A small image classifier, trained from scratch: activation relu.
Rows from block 12 of a small image classifier, named by matrix and row number. Rows with one number belong to one channel. Each number is 50 + 10 x the weight over its row's rms, rounded and kept within 0 to 99. All counts start at 0.
After each channel's rows are labels from the 100 images, of 14848, where the channel reaches its highest value: "lies over" is the class under the peak. Only what is clearly more common there than usual is listed. The data: rendered dice on a table. In brackets: how many of the 100, against the usual share in percent.
# convs1: 3x3 conv (model.blocks.12.convs.1.weight, 192x192x3x3, each kernel summed), inputs 0-191
# convs2: expand pointwise conv (model.blocks.12.convs.2.weight, 768x192x1x1, transposed), outputs 0-153

convs1.109:56 46 58 23 45 44 46 54 46 42 53 37 47 44 38 28 38 44 39 40 47 43 46 45 44 35 48 50 28 41 31 60 33 47 45 58 32 29 40 40 45 38 39 50 50 53 59 51 52 39 58 38 49 38 55 47 54 49 31 33 41 40 47 50 39 50 44 54 54 43 28 55 34 51 45 38 46 48 43 64 34 46 49 49 56 32 42 45 50 45 39 70 44 31 30 50 38 33 48 32 48 51 50 37 51 39 44 48 40 47 69 57 50 28 50 52 43 58 23 28 52 56 45 40 40 49 47 44 36 33 56 45 60 43 45 37 50 58 47 39 35 40 51 46 52 49 46 40 26 39 49 47 46 40 53 33 49 52 52 51 41 39 52 57 40 51 42 44 44 54 34 54 33 41 46 53 54 41 50 34 59 42 51 40 42 57 52 36 40 44 40 40
convs2.109:53 34 66 58 50 57 49 37 41 65 51 50 49 47 59 51 49 49 49 36 44 60 39 50 44 50 53 47 46 59 60 52 29 61 47 44 50 53 50 61 46 48 52 47 39 49 44 33 71 53 48 53 46 62 56 39 51 49 41 55 52 55 35 45 40 56 52 48 52 50 42 56 48 51 50 50 47 78 54 77 36 41 60 42 33 43 45 47 52 50 63 59 39 45 46 57 66 42 32 57 71 53 44 48 45 58 44 71 62 53 49 72 46 54 24 57 62 45 55 55 45 50 64 54 32 55 46 46 42 61 59 54 40 41 52 64 53 50 58 39 47 52 39 62 54 45 39 52 43 57 37 47 62 66
lies over: die with four on top (78 vs 2.4)

convs1.31:44 45 38 40 60 44 45 53 47 44 49 43 39 37 49 51 45 55 53 36 34 52 52 48 35 53 67 57 35 62 42 27 67 55 50 48 48 40 44 54 54 47 23 37 59 41 62 67 56 55 51 47 60 52 31 34 57 47 42 45 47 70 53 54 46 39 61 47 51 46 42 52 37 40 51 36 43 56 40 49 43 45 63 59 58 43 47 66 53 38 31 58 33 41 51 45 49 38 41 33 60 55 55 46 46 38 73 45 40 54 55 61 49 68 48 48 36 46 55 45 38 21 49 42 60 47 35 56 46 56 44 55 68 49 33 55 45 47 48 48 47 47 51 54 49 49 51 65 43 53 53 63 58 30 46 34 43 53 57 65 55 38 59 44 69 59 72 44 64 54 73 36 50 47 40 70 50 71 56 56 49 69 63 36 41 57 54 42 52 45 48 53
convs2.31:47 37 51 49 42 48 44 38 31 61 27 56 35 59 39 51 59 39 35 68 30 51 56 48 50 45 41 50 46 32 49 38 45 54 45 51 58 49 64 43 51 49 52 55 51 50 52 38 54 52 56 52 60 47 38 58 54 56 69 61 50 54 43 60 57 40 76 56 42 53 45 52 73 32 54 48 44 52 37 64 51 60 38 27 62 52 68 47 50 50 61 46 44 43 62 32 27 43 39 52 65 44 59 41 46 26 64 53 69 37 54 71 38 47 43 68 63 53 58 40 39 42 38 66 66 48 39 28 53 37 43 48 39 43 50 67 53 52 60 72 50 50 50 46 47 51 41 48 33 68 61 42 57 60
lies over: die with four on top (99 vs 2.4)

convs1.159:49 50 48 41 52 52 38 46 31 43 45 48 47 24 45 57 42 43 39 45 38 48 60 59 49 49 38 51 40 55 56 43 40 48 44 39 43 51 35 46 47 33 46 51 46 35 53 41 38 61 54 55 40 39 52 38 31 50 61 56 42 49 44 46 37 45 60 42 44 44 42 50 45 36 55 33 59 34 47 36 33 45 48 63 39 28 51 47 58 40 57 62 41 39 36 61 43 41 53 31 66 48 49 51 60 47 45 62 28 41 54 55 50 41 54 51 35 51 60 74 38 60 51 47 41 56 34 31 42 37 46 38 26 44 33 61 50 65 60 44 33 36 48 57 40 49 44 41 67 29 40 56 41 46 41 65 53 47 48 51 55 28 55 52 46 36 37 43 36 46 38 45 46 59 46 72 53 45 55 50 61 49 57 63 57 42 53 32 33 45 59 41
convs2.159:53 54 47 49 45 53 48 46 35 57 49 58 56 62 34 40 40 26 29 78 44 44 63 52 51 50 39 49 48 66 46 44 59 61 51 57 60 41 54 52 48 50 50 51 64 70 50 55 47 45 59 40 37 33 44 36 48 54 54 48 46 52 50 69 51 54 67 46 50 48 62 53 58 46 61 54 52 28 65 72 44 39 40 63 44 46 50 46 51 55 58 49 48 63 58 56 39 49 42 44 63 56 58 26 54 28 49 50 56 45 57 43 45 37 37 56 37 47 57 54 53 57 39 59 34 49 43 41 65 48 50 26 52 42 49 46 48 52 51 44 46 69 51 40 34 45 49 62 50 80 46 49 78 65
lies over: die with four on top (98 vs 2.4)

convs1.46:33 36 50 31 49 31 55 36 51 50 43 48 50 28 37 75 44 36 45 47 43 48 49 43 36 39 42 40 49 52 50 42 36 67 53 29 43 39 50 40 61 45 53 43 40 23 57 52 52 55 52 45 46 46 32 47 63 47 51 47 48 44 53 60 38 52 52 49 52 40 50 38 35 50 61 46 37 47 41 57 46 46 49 59 46 33 62 41 69 39 28 76 48 35 52 39 41 45 45 48 57 44 55 47 55 60 60 59 38 36 57 61 58 50 54 49 42 48 55 46 50 71 42 46 47 43 29 42 41 48 59 53 56 42 41 51 43 52 53 48 46 35 33 51 41 44 40 73 31 47 38 33 47 31 36 40 42 27 55 48 38 35 64 44 52 49 49 50 54 55 46 57 51 44 50 53 49 44 36 46 53 68 57 67 48 60 37 43 39 49 28 55
convs2.46:54 24 27 44 30 58 58 48 52 52 43 56 59 41 27 48 42 34 57 78 32 42 43 67 44 52 38 53 65 58 60 51 63 45 41 43 45 59 51 46 51 52 51 51 64 62 45 43 80 52 62 41 45 57 50 55 34 49 41 56 52 38 47 59 47 62 46 51 50 59 56 52 52 54 56 52 35 58 54 60 61 58 55 38 60 49 54 57 45 58 44 69 27 48 73 51 69 52 55 45 47 51 64 26 53 37 44 55 34 59 45 54 54 51 28 45 44 50 47 47 66 51 35 62 54 54 44 28 81 61 55 46 68 42 49 55 49 50 50 38 38 42 45 51 38 42 50 71 48 61 48 60 43 46
lies over: die with four on top (71 vs 2.4)

convs1.24:55 57 40 39 48 46 54 42 37 41 44 40 42 47 36 55 45 44 44 39 48 41 32 44 39 56 57 48 48 39 36 50 50 48 41 49 56 35 40 44 42 47 45 52 44 39 22 43 55 56 38 50 41 47 62 44 43 36 38 49 46 42 44 50 50 41 43 38 28 44 40 52 49 51 40 54 50 47 38 31 43 48 48 40 48 51 31 44 41 38 40 47 47 38 49 54 36 45 44 41 42 42 44 37 28 44 59 33 54 55 31 39 42 69 50 52 49 51 34 45 51 51 42 45 51 45 52 51 44 43 41 40 49 36 37 89 52 44 55 59 47 62 30 37 44 55 45 79 33 40 48 50 27 37 62 44 54 47 41 45 41 41 65 49 45 59 41 31 39 66 51 39 37 41 47 50 31 43 67 40 50 46 31 54 40 34 45 42 45 42 54 45
convs2.24:41 51 47 50 52 50 56 39 38 39 76 49 46 34 53 36 57 30 65 59 65 70 54 46 47 55 48 48 29 47 56 40 47 54 48 53 55 60 47 45 48 45 60 51 51 56 87 60 42 65 47 44 59 49 41 44 42 49 56 46 48 43 78 50 48 70 65 56 53 57 49 52 59 59 55 31 43 56 35 60 60 44 44 44 70 61 54 48 49 41 65 45 31 54 52 47 52 57 33 40 32 26 33 31 43 36 57 48 50 24 42 67 47 82 50 46 52 56 48 62 51 52 48 75 38 53 41 32 60 36 47 64 54 54 48 53 46 50 45 46 50 38 49 43 47 49 58 47 51 60 42 54 56 61
lies over: die with one on top (54 vs 2.4); die with three on top (36 vs 2.3)

convs1.129:62 40 48 41 48 47 62 46 57 41 44 42 61 53 34 69 52 48 34 61 52 51 37 45 45 40 57 45 63 41 60 42 53 53 66 50 36 43 28 47 45 59 61 57 43 34 38 47 48 43 47 53 54 44 34 32 39 52 63 38 46 35 65 47 55 39 60 39 28 50 40 49 50 67 46 59 37 42 42 51 28 51 66 52 48 47 39 28 40 46 44 60 65 54 46 53 48 60 44 55 54 44 44 48 53 59 58 41 59 47 30 70 37 65 52 48 49 41 57 32 46 49 43 29 48 45 50 47 44 49 48 43 63 55 56 44 43 54 53 58 43 30 55 49 42 68 49 61 22 26 39 25 43 58 39 36 48 51 48 41 48 39 60 40 30 54 50 53 47 41 44 58 42 53 50 46 42 48 66 51 53 54 53 46 43 45 44 57 38 28 74 46
convs2.129:55 62 61 54 58 53 44 60 49 50 60 58 58 49 78 47 42 50 21 62 31 52 57 57 44 48 61 54 40 42 55 33 43 46 51 57 46 45 44 53 49 33 36 52 45 19 42 38 59 39 50 53 31 59 21 66 53 42 55 70 49 42 60 53 46 64 47 58 38 60 43 54 45 64 62 55 53 51 45 41 35 47 30 21 41 57 62 26 44 51 47 45 52 38 44 60 37 50 45 53 58 47 54 58 45 44 30 57 47 54 48 39 47 58 72 52 39 52 63 46 40 71 55 40 38 45 49 45 60 52 49 45 34 45 48 73 50 52 55 66 36 58 47 60 71 29 55 47 48 22 50 53 38 51
lies over: die with one on top (95 vs 2.4)

convs1.183:40 62 36 42 46 50 43 43 48 44 51 32 21 51 63 27 41 39 43 48 49 44 60 37 63 43 41 48 38 32 39 37 41 36 51 49 30 47 40 39 40 58 41 59 47 49 51 41 55 61 52 51 66 44 53 43 49 53 26 33 47 46 41 64 43 38 40 45 58 49 33 63 36 47 53 40 46 41 58 57 54 44 52 43 62 44 45 45 39 37 36 64 46 55 34 57 45 33 48 40 48 41 47 50 53 40 45 62 35 40 39 55 47 45 48 43 41 61 28 27 46 53 55 54 42 54 59 28 46 49 38 57 40 42 66 53 52 57 66 43 32 65 48 49 50 39 48 43 37 24 43 40 50 36 51 30 51 62 36 45 40 43 43 51 42 53 26 33 50 40 51 46 44 43 47 50 45 51 61 47 57 51 41 73 46 58 51 39 52 43 45 46
convs2.183:48 27 42 45 52 37 50 43 38 61 46 53 64 35 37 63 23 57 49 22 48 29 58 64 62 47 46 52 60 72 58 57 45 42 53 55 52 48 68 67 48 42 52 48 42 42 49 47 46 58 65 50 41 38 44 38 43 47 24 47 59 42 42 60 44 44 44 53 55 34 32 50 64 46 60 63 53 43 48 60 28 64 54 64 50 43 52 55 37 58 51 64 42 27 51 52 38 52 44 55 42 67 47 54 53 57 44 59 44 47 49 37 54 55 52 39 37 47 56 38 38 36 51 64 44 55 48 38 63 51 52 42 36 45 50 42 55 51 42 43 48 48 48 53 58 43 45 57 51 53 47 46 65 46
lies over: die with four on top (98 vs 2.4)

convs1.164:41 35 61 36 56 35 48 61 35 49 53 45 40 53 35 51 43 53 35 38 42 51 59 53 53 50 58 51 41 52 42 55 41 49 64 42 50 29 43 47 45 48 27 56 42 39 36 65 41 77 42 48 44 49 34 63 44 51 52 36 53 52 48 56 44 62 43 54 35 49 39 65 42 53 51 43 42 48 43 50 34 48 67 30 52 32 48 42 54 52 39 64 54 47 57 52 56 37 47 33 73 41 45 44 63 45 50 41 41 53 57 47 43 63 44 54 49 68 47 40 40 55 75 56 46 64 39 49 48 48 45 45 65 55 44 47 53 65 78 44 47 43 44 43 51 46 53 55 40 48 47 54 62 35 52 44 42 40 54 46 47 32 28 54 47 44 50 56 50 51 52 61 70 36 50 62 57 44 36 53 80 75 57 59 54 70 49 46 37 56 43 53
convs2.164:44 59 52 56 45 49 40 57 29 65 35 45 60 42 42 44 43 55 39 39 49 44 50 45 49 45 46 50 47 38 60 59 52 49 49 62 47 59 57 42 51 44 50 51 73 48 54 46 52 45 59 49 53 51 39 50 56 49 53 41 56 55 30 58 44 49 52 52 54 57 50 56 60 39 44 60 48 42 41 68 61 49 55 61 46 55 75 44 45 54 45 52 38 44 45 53 51 51 37 52 59 53 68 15 45 40 21 48 27 51 53 44 54 75 43 73 60 53 47 47 36 37 44 57 52 59 60 49 54 39 46 57 75 59 52 27 44 48 31 47 43 58 48 29 60 58 43 61 49 71 49 57 40 73
lies over: die with four on top (100 vs 2.4)

convs1.45:71 62 50 46 39 53 47 44 39 51 56 53 41 49 53 50 57 51 50 64 43 57 46 62 38 58 54 56 53 56 53 45 61 58 54 38 45 34 38 46 41 60 50 31 71 48 62 55 42 41 58 41 61 61 53 62 39 41 51 35 69 58 44 60 53 51 37 26 38 47 52 56 59 55 52 43 72 56 41 48 36 46 59 42 63 25 38 64 55 55 50 43 47 52 42 33 64 39 55 40 44 68 54 68 44 64 37 58 42 74 45 44 48 57 45 34 58 46 39 62 40 58 41 64 61 34 41 58 52 38 63 39 55 45 54 37 44 40 55 42 68 50 57 53 63 52 45 44 46 61 62 22 55 47 68 57 37 54 53 58 48 48 68 36 64 51 64 54 57 43 32 57 67 67 59 62 52 52 55 42 46 51 52 51 48 56 46 41 60 59 54 40
convs2.45:49 48 53 52 49 44 36 44 69 65 32 53 41 72 39 50 64 46 47 62 35 46 57 61 48 51 35 49 49 55 38 52 51 46 35 62 57 48 49 49 52 54 51 51 41 53 42 44 55 52 30 62 47 53 63 44 48 51 53 51 57 65 43 36 39 50 43 45 27 34 41 45 41 51 44 55 45 45 60 52 47 43 35 53 60 47 52 54 54 44 59 50 82 46 60 42 59 59 41 51 67 50 46 43 50 50 68 53 36 34 57 61 50 48 53 78 72 56 52 53 62 68 45 65 41 54 47 49 43 48 60 59 38 42 51 53 48 49 58 58 46 48 43 40 26 57 53 28 54 40 38 58 69 53
lies over: die with one on top (57 vs 2.4); die with two on top (33 vs 2.4)